Weights of a small contrastive audio-text model.
Model: encoder arch convnext, encoder moe top_k, encoder layers 8, encoder width 160, text encoder width 128.
Rows from block 2 of the audio encoder of a small contrastive audio-text model, named by matrix and row number. Rows with one number belong to one neuron. Each number is 500 + 40 x the weight over its row's rms, rounded and kept within 0 to 999. All counts start at 0. Numbers have three digits each. After the name is the row's rms in percent of the matrix's.
After each neuron's rows are labels from the 100 clips, of 14848, where the neuron reaches its highest value: "lies over" is the class under the peak. Only what is clearly more common there than usual is listed. The data: melodies that start on their tonic, played by one synthesised instrument.
# fc1: MLP up (encoder.blocks.2.mlp.fc1.weight, 640x160), inputs 0-159
# fc2: MLP down (encoder.blocks.2.mlp.fc2.weight, 160x640, transposed), outputs 0-159

fc1.513 104:460456529441546497431472468509494480471534496546490512512547523514445465480438495504493424477488528478518524499422446492534556465511508470503493562448522483502535552506614491536503506504458530498568550557553505480506511510466494489512544574459470499508498430489434473510533496493549538530518514480452434405527538508482491558489485372499548511569410476533572493527474517488484453459524472539558530485487620459518468508452509500522459440473518559535483513537548570503569493427471449
fc2.513 093:516455484517496504500561437515495479453514497469578530570513501480450450509535444513544503542464509465469472534415503498539447449532441505522528462536477555477526458430423483530518438482477450512424499526457576509434458486525435473540470517487521490536452497506472492464534514467478506499416474475446461459518489552471505493495486435540401474468422526598518469486530526504435481515538457489493434472514607445489497451495582533535541426514469522544447534590520538480499504512544522
lies over: G4

fc1.96 105:562523435498500553547527427549465506525511493512510538485506460530478529451461502478454484505535483459465559588529579519557506533582442500464505423495524537529533468521444455451448522456524493462509551529546505570447498572473516531472423433506525505499484487458407596544420462495475525506483516468473527477511522490464466513501474452466519473493542540447478443545528500525579466496483490468493543524492456533534502489496479443434583482585563450482483482517509436510552497592504563
fc2.96 100:496521424552451485550491494538451399476564478532531510577495508481531448492466516516531461490576470518478488590526503495479456464459476488482498514479517500517452505448556529560528479494544460539541506511466507531518480533461562576570547573432484484487440477531477496529541503487455568454452535567515572513580544495507492547510413500498543520473534453433474479579492448540467500614507474496527535468558522450458453481552503506501409524510502457572467551532475476530495534509492540
lies over: D6

fc1.281 104:558455418557453561472464542450501481653451499532518443492525490494493420458517470456480511528512538504510468518403495497524513473536376539564476501501550485516492524446514523547429492505503489498406543537554519521521542487457548496433502516474503499481501491540514526565505524577446565508472551529524468506544430482483499558493555501482520452508525470524473447515465456473530519498450546425470520461563521555515549558519533460452543528487472516505511445490510560459567517515502471
fc2.281 105:508464345496540497495535525538561485507456494482493440526498533498513597505486479518487512475524498500569501494467539488466508468504436494473546420539500536526508454457455538459539508509546516469529505482497474451468492436539429473513515502488524535459599440417526544552465530501518508530545509434381545555472557467486486529525446477540506481498465518526574435465527547465513519497493565537505566501498429472453500553508529580541503557563483500532516468462551550466424494469514532
lies over: E6; E5

fc1.131 100:485508483402447528508487479484509405491501571470501513529483456480485478544583555519489455460487558445489508489596533504497528544480527486517415437495462515466564470531518451463487520495463524460460506513477539494526495519415478490527447507483511534420555491609514521474604505516521571536449506470527550458433466484549548537480522528536480507562527489621526423540532467508515479451479457522518457464526525563412466490521507490546500490451485494548451473545478426497517520531502489
fc2.131 096:507529506524567491464500503455496552541457488481439454449569471538525578504506453497468528521527481498539491499482500462530460439486410501481566492542513520497509536482477581485471450549477521512537491547444494488452565492438543570519522476538495533545504434404420407508445501470426523469441479519551509598514437467482478464441465548554499549503469518521464551471552522520489404509550530428495431471545435447493523478483521509485504476463545474516537492549464486424501468493526449
lies over: D6

fc1.590 103:501496503502454487497531492506534435560500500468477425454574573593497499486472501502432532493496557517508468488536476493458540406486531441392495518593457498529548538470531557428501537569504511507447519540475491553522511431476533497446531506503574508468489480482397478529460543529452426515502436589534521507495601499456534428481481454513532520549537489527511525543504518507523537446492469456503420522490498495469484534562501482485450558465479536538477449436550483528530475470483521
fc2.590 095:464485516493557551478509455516535538458560497497578405509420461512519507547518473543528569533526552513455470537442496578498535547491436566539536473446520559510484489477472544607459520525428519494490541460438549489460549457585455522519545553494469531533525539556535578502473530518482493478510547468451451473500471519494451458502537491530475481547534563496486494575494527526543463463444578492491468520499527529499518497485476553467515524485488482545494584412503451431531568518434501
lies over: A#5

fc1.136 108:476497538506513495503498564475515536469484549457541526492475549480487484507494453475535538482498491491547514518503455504491525438473459557527509467474529522379406485479642426492488486440439446429478504499468456509562506534494489489511538551564493515533539590434493495521502480588512500481476521564493475488444549532471511462508453461488481480490521540522468559512489461407502520488463488536465459525457627496498495513483531556460489577470556546462473476549530611441495531495467499
fc2.136 103:553507516492542432527473489476464518489548512476527514475455541563552521532476520507547521524445520482504465482473514526542507482515569492558535496462541474537446507527524480416535575512424437507495525483533520537521499534530526578518479484499451555472441558500459483503581483520508443468544478452532432548540465514527481521540434408532514495500496576469460526465513452517497495518595512440476521485485563565590433420538498460472510475477597545539451552511592517517479465482567545
lies over: A4

fc1.639 085:430536454513546530490521506485407503576463485473506466537537472486501482501504503561486375568475489534487473518500485498584482467537547452424465521550507470411465478491566506489491472447496511484483558498556536468506508512462534479556542473459526526496505413553512517568429519474548462553482423490474530496562463460494476437526533486510546487525510459477428498503508539420567486570543554492521508504489486482441531571419476536501527464478529496506477495512513475457460601459586501
fc2.639 097:518482547568465492544487480557487543481529560447491466478536566510480474463445432436501511502449536550466471475438484547513480467492541551529434486513462529502501502525461484542519485493495508503589482562468478521559548546449503486482444538465533460466505460494552498479543446541496444530502483507500492420488439456506476434402463485484481494500465553539532517418524458574426523447509411521532455505530515508514477512478473640484414591472506513488525571464514529507541542548477530
lies over: E6

fc1.543 095:485441513453447495473484463477532481492490538526511448535508485427528507529505474457454537507543518545515468524564464482509520472500548493418607431528530529415478530584471544483532506507487550460479531503515510471548486518443516481514463344584481522476502561570475555505549541478510478613484465547458462492437481514461474517530504506531497499411492552499568476511540491514509509422461512528481485471471513433496526507527478517587522551481484532454601517503543475470478467456528515
fc2.543 109:444475494459443514443553471504498448555576512453529572523461514535486445541438590453489510462509539527581531513546423489555497483480538501521503467475478539478521488492414517530433510420550517505468488531560570475479446565602449498451557506534442529495478475463492464456566523470576526519505477510529549586531539541464504463456521459503439524510556512517521460554482558489416475472519506499480477464560420463522528485425524442485495476499523499569541497502507545487495513472509472
lies over: A#5

fc1.222 105:524440624561474570635508497531478471451494532554517547508476525531516553420503422511530504472462506489530538555456525465432482460531458470486543539535492463466516538512414534510488450553523539538498520518542478499467494520466503492493468484521478483520480489516525503408449532454474519502467455427474465551469475462448484547541507545504540504512488375546624490563545514517474536483490502483510437523477488528525469543588534509495541467492517495485489497482535476501546532533456577
fc2.222 107:503494498506456522470466493461531490496557558466499554540466496523510532547466496520539532508398531580514464423524409570455540474578448538485557503532508539466546470484531420569482587509523466474495479489510535488485477411541458482541552568524419584552534537493496466523486477571470474509458534523531457432521532525529545417515559485502477511448468532457482511533471520538481449535461507511498505535527468413568588471521543505498479497514584467487470461528508540495531458535463497
lies over: A#5; A#2

fc1.93 105:514472536476518487560517488504476533537471462485487467565498453516524516495468486509516459484454477642525515526517589447511509530451540489460479514483513495529317480528596547516510536489527454459528527594495488509450476535477516537534513566488520486538486478515508523500410509446493482508487471498465462511508480433504515532510592455501528549362526521498465476485499496489493485455464550462498451480518530504452485550472541544501504534481580510542475510471548516493444604504478475
fc2.93 102:535465525521484514509429502479503504411493475450461480516523472565445448481461447534489429493509547476477560506537570554524442526483500523526483456498463506468544482417575537560494466479485493482413517535529556490449549528518536521499565430492529520504467520468484486481494416480501515512495515543523560492551489536504548507455459462540444577526504506458562554403442519483460485470502405446505473488554501480492499450518456494454576466548577447495494457530432521516553554451450423
lies over: A4

fc1.435 094:519457510469507475440467513460423502484440483494484456498456487499505441533498557545533411528526584553533501458503479496543562542426510461510492482465545491551533558490569503540465500403533537556474484539519538510529589477477540387528423528427573499584461479533442489550462493506499544469517446541492457433528528515449437513485492548519473451468523481517500544472514576507522459450491530524505496492504519525510475555490460484464470480529471510566486487512510505501466621513466576
fc2.435 102:498480462507535489478516430517593537557503516509470466458440484447506524472486435475494480515531514474572464488495502537553452529550442534584514469504444553503429500443539598521466522536496585541458442511497594483515510466500507515472473473455599483505516526490508555561501464531567568506514448442468530464543497440509436500469524486521418509517512489469483488493526544474522553538469539547443500600543465548493453538484496439452535471489496532472495472498455526518470603518544436
lies over: F3

fc1.512 100:425554549505491454515504539545509489469499511461492519503540514520521475476493521504501520570514494431524511435463466499473496471555485524499440461488475473508549406510535463491449481487491594500434504550457520527485536533477475500528553569469541483517491419562532539554442612525486488513477561559454481531541493537469498481549538476513533499524502440526488542501411446530496537497534520506466529598471423431458483480477484576464466457411507494530483418427495508539465550495399468
fc2.512 090:500491423490446464461508544550457448502556468483489499484474490457533455539474573497525463457448517505525492483439527549532584427532532460489439510426472487452510431522510497435487563491478465495508548527530520485532474555536548529499461486497444428508486459477466537458477530475525438530388513476551478601529503554464474534529525512469512477539503533502514500563516499442542529479451435486475504440549466549558447481368465477484535582450501489536591481505504466528545527506526493
lies over: C#4

fc1.294 120:546485381539587513511505489481583554509439520486527530473549460492492477494461479564478440484475489507475481575478464536544468521508528508391504501498435497460494462489493496501463509549481444494476534495519524430535534496478494499464575575529462567514444561507528516542450537439529508459495474480462483440540407440538479506438521557531468483509554532538478533494496503488467499525480508537511461515554534518547496499426454545480569548518536512496422538474498587564490489585444426
fc2.294 118:516413566510504534552442493475548482562485506488464510534476489576543497561495542487503486526530547468509455460519474466497518471489508544536477505523532480459485515486558464598464503492450543454531496501528428527480462502563486429475464448521438589478503601524513559595451563485445484483468507510572518503560480493434469472446549423481492511562429498527488472479515458504498494489489540474568465497470518477486539480551559537517434442490485500524501521519475587590479554534529413
lies over: C6

fc1.48 106:504452566398438475499527488447506507487546507511430500488478531515515485534387513538517497498505502577496524453507479474433468484485517503470503460501510532486439524433565507510462518531460517483581547524490498490513495483499558533495502529434472491547514433455514486511567524427525492481496523522468499475517488491520450525571443505504520505364479513415548576496464509553534551482446563533509534521503491533501524515548525475486616546435486501509536509529459394473466576434469562
fc2.48 103:466515575501364470521482417506519515528453502479458456545517503561458508508506460464475507487489562495527517563518469528490483479495537541527527507557500503427567507520489459527515527523501522522504499542497537511509476576479484594515461532575539470479422534524487435524571437511533495476515532515613492465465455536503528491508467573496499489597535539474469527377445446494488433496547426517519428513461522508516563523542465512498504537535451470444516479514507540503509599480504502
lies over: F3

fc1.523 110:501415501551474524541516562493529470527519513492456529483482555496450503482487495476446506543559549527488449490495553458488469513526421543537455444552518507508499559510406438534433538554511533472526485533429514499482549480472526461610507475507511546546454496504374472524499378503531571543515435523557484511527508428515507527462505456490504480476502542509517473482501498473504496401496440457539518475450474523472565539469534404513470500505548568543540508477524551515464532448487547
fc2.523 099:512465450473502512535503426505493465543504512476488447532493423518462516476558474504575471522568483453439519597520480529522539537481459500459506504515515497495445528513497412563503579545546512433513472593441436449528446460485520556464531503467528539539486561506444535525461590518469550472470479557502432474453492574522497497536495525435438493511477489484515516514486442496570446531491534512460551560482457489520530478569544595577494467508499536477585529481533532502475554527552503
lies over: D6

fc1.168 082:560496521413519492585501470515506515486536552525499580522443509506527558473480450481458472473486465533510531553518614472456550515439457482538565482441466546439572516459372520467460509540481546480526573488546483462482525490468483504481536518549491458512541422548477486556493540512494468499404521523535536470517496565526473466488492516503509544534503443431515584547465458486465500438471500514544555450526478512550541459484564490487504514458524493498520436572510434474486502581486505
fc2.168 082:543554579549456465523495529536514526540526451492474473579472510430611470594493528532523410461458517477502487566494480480584454476551488537421509485506473443510506566467521498452561469448511536557424513561531517546481534501471498499492452533387563488493470486486537487486507541525469484535476531495538431545484496475536510484520418478543468473521510451503473542442471493554504571495423464499478512488437516517458494474531458566490520501563533453461456526539492533482527525483459574
lies over: C#4; C#6

fc1.433 112:512500443502544505547557458449445478475455529527532564431530556503494503511529497433460494494472540473459508410477477524495518503473506438504452456470519510546538448482408482443543524437500510514486487536554517461467507535480415424465535527432478494464438480544485520505539437509502557554458542446439486535550517543640492476538483537518532548530554628511478511470555442439553499555506526520549464481494551537491464578473509547530517520496520518511445480521500502520530524475545492
fc2.433 112:496511501451509493516524526497494558474494499479557572480449481520439513471469469499540504516490536488526555422541508495537483538583532497462456542496479504565478420558426558456482526525556544399564502479519554488509468532462498496538489508531506594523455568496498533482413503456522517475505500540489547552420514589532508554574480524491542521507432545453469497500532484460501511533470494563510403600460482459445453529506462550566514476549490576522561480494469472523530474518529447
lies over: F3

fc1.573 104:528541496481534544509492495555517467508469510644458499506566468516522442492461484495520541487474524535573509465563508529490511606584473506493470417499516499553566473533534476497452490462485445458547476511531486526515515486463493545487472483509485492548478486487480480485501539443450482535477509566485504476534429515483468590523511450501588485482469567434556469635487330533527532496452521545501510472532440520459439490487483509453464524507519483509476490503482512534540489467500487
fc2.573 103:511494476513480434516492433563465505543506519518515454478558482542581496612583543477460508469465550540540423416564472494498492485500477453442533483519463447486515532528405550462411604511514521466438458559479518486507553542559464510431493545496552478543509406535537521443444439520450507489492473493460455489494553545574497463547544505528495478469493527489524476497493471524510523508527442450516472461506536536518512495522432485462484558540524451501485497547528495525524475412544506
lies over: D6

fc1.88 095:522552557441489555565439514468503485458508516557465466573421493519450496516525512444508509449520487537556496472566508539463568460532443494531503463474467537567469450506507518527474511495565536501482593525497517451548562513426508552517554449490448533529486519417520461499558473419493524549476508512439518440555495462533540474519511541518494550492499582528455518534521470500498444477453514474486463414529474496491485533476438450513464505578575527399469498490482538463494543421441515
fc2.88 084:562527555550539549533447582411478574507598469430483495563508518458509521448452429538525532448546497480493519499551476501509540499404533468513459487527529526484564452527510499541478510533510477449545511488449540541528543527509456476534506479493524506534511488546471564475431482509444509522518558424496497432491456500506498484469489554440421448529377430490543528454524530504487456592528477462404452477472568497461504517506514508479501469537455513516477521530480540476473464540526510
lies over: G4

fc1.47 094:493508508474447557581474535507516493492471479528524522465549590497501534500545485551445574516467531523547475539533533494502523452427522579522434510443484538494454537543485493475513456510461519460483514564522475531472468469456520458438435621456540555504479550503533544559467470474493513583534553535465451501459463490512506562495503534475456516490473472533507525547568481486501508394514505456498514507508475551478472471536462442456513515552582522549527542452410390496460548480545521
fc2.47 088:488499510488476510492469488529462491560542488462461604510590549502464487464527498455491476479426561525515555560566496495539452466440549466511512512518536542469537483542465499504512508418554515473505543547538457459562419478511465512443546493468478519452479479507518529474539519530564482522530503475443464472452455534520494455551485538464503479523548447518604465496543505455413498583393519525467544580416501482543484465495474572468504503447476524446452427446504503487515531477537555
lies over: A#2

fc1.266 098:470477455476471487443495523496589519530467520416498496449469469473506442481524502462518466532445495462575499488433443481514493430560572477472552540506553495449529607498505466529500468449485519501563543527421493531403492503437487474523533467538478510487506455469468523471570575480584480502463554484501536505530538471520443447490448548492527487570534506495532480540568519550538536519489505485453546527421545478422489561498448483517396518516479461476522548535482479568505465507541460
fc2.266 097:569502460502434526429482478487459500515507571501468496489429498545546520457589496492583510428480459449525467434497457509519573421466532538503543470534480535477639547486542479527490540486484504500484494521531529461535462503544508489491520525573549580489505470497531527547478499468431486506439516443460452431488464458488495516487551504551451472566447541557503489499535505426525523526476457481497486489486444485518470575503459529506444502548482434521521588483482398546479531561488517
lies over: C5

fc1.522 102:509494505518567446520450465498492502553507544486474469459486500525567501525390500549482507517483458535472474504452482551503486540523546515366522527519504474520501482526383478523434485527482505444532514505539464446509505421471482521451608529522454522499381524541518478453468551472504471598470444509496517468418485500566467543515503412494549519499516505521491523479547534513462511488553504505509507466448426510540466519544493465504553526486546501533515508453593566520546510548452536
fc2.522 100:520467527424521490396511476511488551481472480398527498548477500502525444523543499552500503532542484513459518556492548575524513527475539411555453470495554414481527525528533519532543542521524484468464536486463483500471469489514534475504470451446502495543537540414553580482425500515518457578538552488550463450521454532528525491407614514500497526540504454520466471510523494482529488463434536555533503380519524511502439539485528528565531478498576465491455510545467496484504543492470546
lies over: C3; B2

fc1.520 113:511433439501505549521478558484488548524525502526517474577491458495535484548452472454401520486518459499530574508504486502477524458532489579502516496515456536490537481471486457473446497506520566508535494526479464478497467388404462496554502412580471480633473473440572456510563546519449464423510501527550441497510501542499484567562493545506468498549552489466504484514502497509528586495542439489525551525508570510459516514489474490493586440514428483498496480456467469510507547467505469
fc2.520 135:498474527501537556529539439497507514565409505561450498481453506478518519484533451495559502554497439467535531523506475449512566536523503516523513422521510456475507570491516487446517447520501518490457446501428582552477529476484501448545460484485410497491486486466442544469524515471480448547490576491476519460532484469483633515507500469588530434480548477590483535441535493468534521510390496460442533510483521505529469503514501501502544477527533476545458508498483502471519345531503517
lies over: G4; G#4

fc1.145 081:502424516416544554492495473484465475519475519488454531563558505482512516596409530497447489531513481423477536555540454483469535544551460474485444446504545524476531503526594570464513555482454551547494510536502432533544500443432526487501499472536526493519500483564466488534558517523479513563469510462458523536567479509431493449488571531492522521557504450520459561516610571511497518504507488509466458490503474509472435516505502556496472503534426495484472537491424577533542443449553546
fc2.145 088:502539528523458516486488534524534545542512527508496473447524486531520507459474512470450477551506455474509496531479546510533486484545523521545533428477493467484581470560534483519425450542496562544528453411402492461509554558542494469497513569527525410588567413479510514567448509554428523476544474565497500485527530527488448475479469560561479467542539503515500565459530430500470466541497585482446449512551477512498462447468469572509498521544506471492507500444504496581518455429554552
lies over: G4

fc1.609 109:478442445532510519508476494527522515471497495462493587412521435487439559473542499536445496562459426494535482419440499521523506497538453490455467525474567518518536528520463459489474489509545528527468528531486509577451488465485467445513521531444463548450499508523490502481502558514442520451492590536499521519532468471519524467507492489504531486645489485532520506504349507515490494524516453480429496553524566471556528520422515566543461531485498495521429461526530484550438508460513418
fc2.609 114:534527472484451505534478531485509497514523508456515556475476500540578488549533519564467502516511580502579471483436401568503481458486499459405449548453545478446501458544460481530531488455500496467553536500539527427484495572525530524539496484507533481508554459484516446489528462474467502551425493515479466509480547481420618520461553491543472543573506439514434470484525509445452479522418523489593476474487525480497518537505470465545490474530490458457539538554558563542546498574465460
lies over: C5; C6

fc1.333 103:566466481451424490534532519539465521519505513502486594541451520526532535463625440518505505496450532501540519550473527501496513490494455477550505466435532508509516535507470516447503440524467569503487560589513514486583464439449440594569508440451533476548452534473507509525508435546438602506495538541478541403548488470499482509579550509518516501550556428493500484477485536455484497555497476474537474482537488410496522491470493485439448532541469495491523500507505453469526503439481539
fc2.333 088:543471511497495487504463524490570560487528464495519526591552503461557460436497574498578514520447483510501403591569481610486456486494519565552512511560538496441528489523527491487555581491549528525498562412445490532488504474533507530473496443496482552542494436516520569492472536487496467499468448546523520487487575531500451533504527498481492532558511470505559462530462505515457500537557493499521502556470519509473506501462465580558473491553432554442578463528507507540506537435419484
lies over: G4

fc1.485 092:502468438539511422479469490533426418528562494513501494504558548476509547468454489482472405475520542466531490483562481537524482555432436485447476444449511435509463498480415527512539516582517569480554527452560512500495457516466488493504494442530523498479513476467470461490494635504510521512474499509495440544452487491433459538488502421533518526543458483504568541495486446543565516482489558528506501465517419548419488504561577494547498511533496557499451469464581485518514505477524445
fc2.485 100:477505519471541439542599505560477572470513489519484540493483514510463576579445529537424451518508532517518475464521502431462526494530498472489492498550517487469490512441459575563507517551525469532443507468513497473492489493481467529482565519537470431518494462430521485545458486517486540496502515428507445503524556549457453500480507446468506488495415519439384606460498517555464518505442500485541515517490496522527533487461406449539485376547457546509518494498507473436456480437560493
lies over: A#5; B5

fc1.355 092:484527512497526510443510597522456472524486458453478492515524399436465499549451520524501505515444540469517566478463482503503465543601545574489508542475533481516534500452500482551500507556601535448491535479445473502420504504486477534470482417481487548481532553482438549495561529472572506555444469514467509474432502542525536548495533544537473511541495528553558563457535498479502540553497495429449485483448420493496508513458492463362506490512550512505481511551499515504506483504601531
fc2.355 089:486494479502486488477570501449452500459504523480444502474472508567492490489519482491449545531525535476462535460501489496527517512567513442465552490471423430499459596459555551514450464488538572483522450482540606531555566565469454497497508523526584504520477496428600492483496466568575563509522511495501503514493503566485447520435577521492503541534506554557494556421505526534448468546501473506527541478534551510498485519518527458505514523510506467481529475425413488526453379531470490
lies over: G#3

fc1.232 087:516550512478400537483521420525436451522507566517500525548500387478468536510544489513423516512577541472507503475578494469465493465516625506464423453557509527484560541587508502521489434472527513530420473526505466451479497495417521565478498472425476513445505497558495493426499512467523497529456507525504489458493531499512546479521527469519551489528506461517500492567497555513501547456508546573440488542500580494532525506496480524513474465494445554527475480527450511556595566525495512
fc2.232 100:499498503519466529415556494488541462532517449504500620588503453495469515423527497532507519510516485567505505490574554418521523466477530493518470473421457508532542477523473519567539480453484506482459481505460457411524506477589532482481519475561538528512510477550499524466408485482502574478498505506485507452532549501499517520488530578539553516425497451484433540498489457534538487512558566426480471583589493473486429492496466511502489495541608495467498541455519421490491527474505549
lies over: D6

fc1.548 109:510515470501569516469475469494534566483469495502486434516487440516532473528419512534511471517461471465488516533535472467501447465433522561478505445504391491488517523535557502526470500566519511498424535482481490450511541507444433458517558492510505536463468506552568552541498436559466479550511480502480509460542451476521482410485463503485449558498559569576437432462495524581542537526515525486536492478485492511501553543430459504531536539459451479496472555460562569565464549388457467
fc2.548 108:426495540461516536588472569509504478541505524575463486571447531498483477450491464503551585576491418549498473477503470520491401534542460483453454505490551527436491496495601449541585481523545479448476516479483475522517497597484505479493592498457487569519456559478509441560473495428473469519437482521512493445511541480472526493483521529501515581525522540517526506482514412508427479505486458551534438537478442495470510485502506549538463524529468495520488468463506554509505511553569453
lies over: C3; C#3

fc1.45 097:512501477478510517494498477477475473520461489509532531553466460502513553496571518506571500477485477509508466482508488460484638463510483560406472458527451505536532537480562502525521490487490528520516584581467522456429518530416542450502354446390501487525579516521535502475482528561520480477507431552416481519524491502484508529510505537538499543505535535536528487601512478529525475457504520516465474543509492562511541493455516532464531493389557452515515515437461471534475520516490445
fc2.45 119:493458496462513469529485440465526463562470478551499547395471484536496475513503451523506452455530526448542498554503482567492430540476505512549470531480556462533482513514560473498542524506503440383436471538490457481569491471466472472481524449416514495541397465544582507491425518492477449460440420410540525489547436477525470441470502484498505510436483529426431504555509484552517517428522485529486538504441546495431554506468469524534515440514491485470533482501477490427502493475512482
lies over: F3

fc1.387 107:501519407498578493536491443497425495498474571472484535487461431527497489536516535489454452578490460466426466559515496513515471504475512503428515512529484481517497490494496492525413483488447449489504538513562498437499504518507497525463584466493446512466460513477494542520500598472546462514508420492466517443553517527501533500473521460528469560484472602593442499500570405497546527497456464499535483450482439602540494490486544496463551496433506517494470516556475570528463559513439435
fc2.387 107:490486549476407521517391535461488528486538502459542585498525528556459475457458507537512495530511570435509464502552502509532506456499502430462518498500546450447523510511492476557501505493484496432414551473569478547576492521494462470535553461545541521472488528520552537511440442411435466588484489532611528465498565500447495549483537484483524559533456469533478496488477522508457545460469518478561425528535525527483504398521516481555462438460521554504512508499491546478445471508537501
lies over: C3; C#3

fc1.293 110:484451595464413483488511593579506527499490566525554494554468504529558487454511470520486554506502497530544520480501463490560502511538480540484458439502505493429524480452413496504562518514493502479548548495503517467501493481487510516470503599451453515437528445540479466457587520517432461439506527491486537481437431517538530518560515537491523480457482499579480485371455486527477497455488492521440459454486455495444572504501532493488422567564506487566532457538502464497519460443520544
fc2.293 103:495444572488437542501423484539519497493528457513452572441460497512553559514487541536432433467492569431483489465470484513463525544518528595564457424446572506549524435527480494482458427437483510479468517533479527501520516486514458557518537474466473520580461446567501471516531420504548481480462499466439524545513541452494496473444509479501535527509448426527555498413484517468462537497519440536517573519498471566505516539516499521464498531469458439446533463503414460475496490542468464
lies over: G#3

fc1.111 090:540502554536572485513562489553568459510426542500496449466473438425488426445460491571482496518463504492493492499518522519556555534539513486433499503476517580494529473506519467524498462545510536531545551550514441556463511495383458526466456472529488559497518494557523533501503489542486522482551431478429510433461516518542445485487524502569568486461564447546471541587510529547503495541575486412483543457441497509515542549508486456487488498521545473554449494530441509473543566552463511
fc2.111 102:519469529513525555465480483432521497484475497520509538481450469466508486476437433545421481487457466480466531567539553553490497467590513482463533556399514485551483449595471471502526537519481508471550478502466471485521464538492499555510434535514540563509524521486522544462469601518499497501607410496493534564487534478492542557413528546453477509472465486541474461503450472473465423571535502496479487479470487445485537476408508532433506463527513483529503488474467448486483503477403578
lies over: G#3

fc1.601 088:476509510562525478536478505488419480548462478483571462494499507522495498437509506617436546526389545506570489513516495530500516521459513493525504510432563543525508515519484541536517472540495507457480502480570484420483522418481515479506442517419492566458469504508551464574440506507468519619472577509492504517527479503538456533433487474515539512525458563453535430501511527495518546517443542445441439497470488526443474531447489487474429535464542515583551506487557537489553541532522526
fc2.601 096:477491441493496503477442460546564420505489535557528498562467496466487388518480463488484499600542509513548520580519485509512432503464515487502557542498570541522386523489503490490557483476528481511470465527499465572506506528523431438523574549467534540600525489488539576607522480523473504473502495500500530465468457566565475545415487495528519536503473486504465446538458509505501532564510479472456552501504486499495544481490482587520493542477499532520447505492480567524489459407437490
lies over: A#2

fc1.334 089:493478480514500465462512497515507522483433523514492552444461464516516511446512470517468521468502489552552489518509458511494484495535430491422498430471499465499495434477497468533538492611487533524603545531544498497491491565472435512495501486476506551462530472481437538449512452527538566449442503444497510408509506563507554568499518413488500545419463410593442515551446550456570504548485508480502441505462493554500473540521490514480534421514456547541532424477507564542547518536535543
fc2.334 091:574501467488555470504452540496548452506549512523434489519499576500450474466541522534489448514448487439470537480455497449532529567526507509482468461510534493486502437486495502472492508491441494531465458425422505576463497405484536491487515534535444489527512528480548513469511475454451480527625439612502514532519559531421513521491595464442546569459417520561534451460418511496456503459486507440470531458546534534509503477495535520545502499437466478470525514524512462448522489546472467
lies over: G#3

fc1.354 114:528458494543492513568518547551466429513490513496537505556458504460530532500525517493500536447499525542528417495487508533588474572499489495508561500485493479456494514514543522460492500494442608476486527531521491461506463467494485530440507487522515521482468413492544492563420549570559462465507543541515536533424532494465418413503447384541536511451503483553520511436455441464504456567452430474471525462455520517496454549489421572484512528478509517457541505442509520511543563437516522
fc2.354 121:572513524456479524547447466531518457481500469484515560486477512562437471475484406510483466533481518510505528469518507577509440459436556546530510470515492514550505574537500410527510542445486528491550551528537431461478411438501536533438564508433531545506433515553438523502579439520500563538508413496508449467471521470499528436519492505504518474495482485432481495466540553518503471480497501513556492545477573507439497544524513498600439494559441514450488509411471473511476553521534491
lies over: A#2; A2

fc1.202 073:471406506443516519526468469514504495496502480580491450510489558465512501462551475503468484503496468459506536543568452456453471502581522488399546485485502499511506422558547497559450531527497440479481528444470548525489482458440512527455463532427512493509493448586446539466533439466498474555527522482465518499505566557569520554497484481499557534578471478476508461543570486434496448542476458492406518617491453499502540557442569465493535485510506517453518536519425511523543542487495528
fc2.202 079:534551563492461489543573596553484542548546498546465474538494538445515508471433528472519506458466515471504464545515541481510577540446442510481517557546493427546508465477498438504535507557536495556409510470563429475462582510520517503479523549488503445502533444495500422537467488566528529461434447525518528512478401496538495475535584458474527529484502516473512524498469491457452522555498508498468519555509546544590512436498487528523534478487535475554453497460454566449503450503424457
lies over: G#3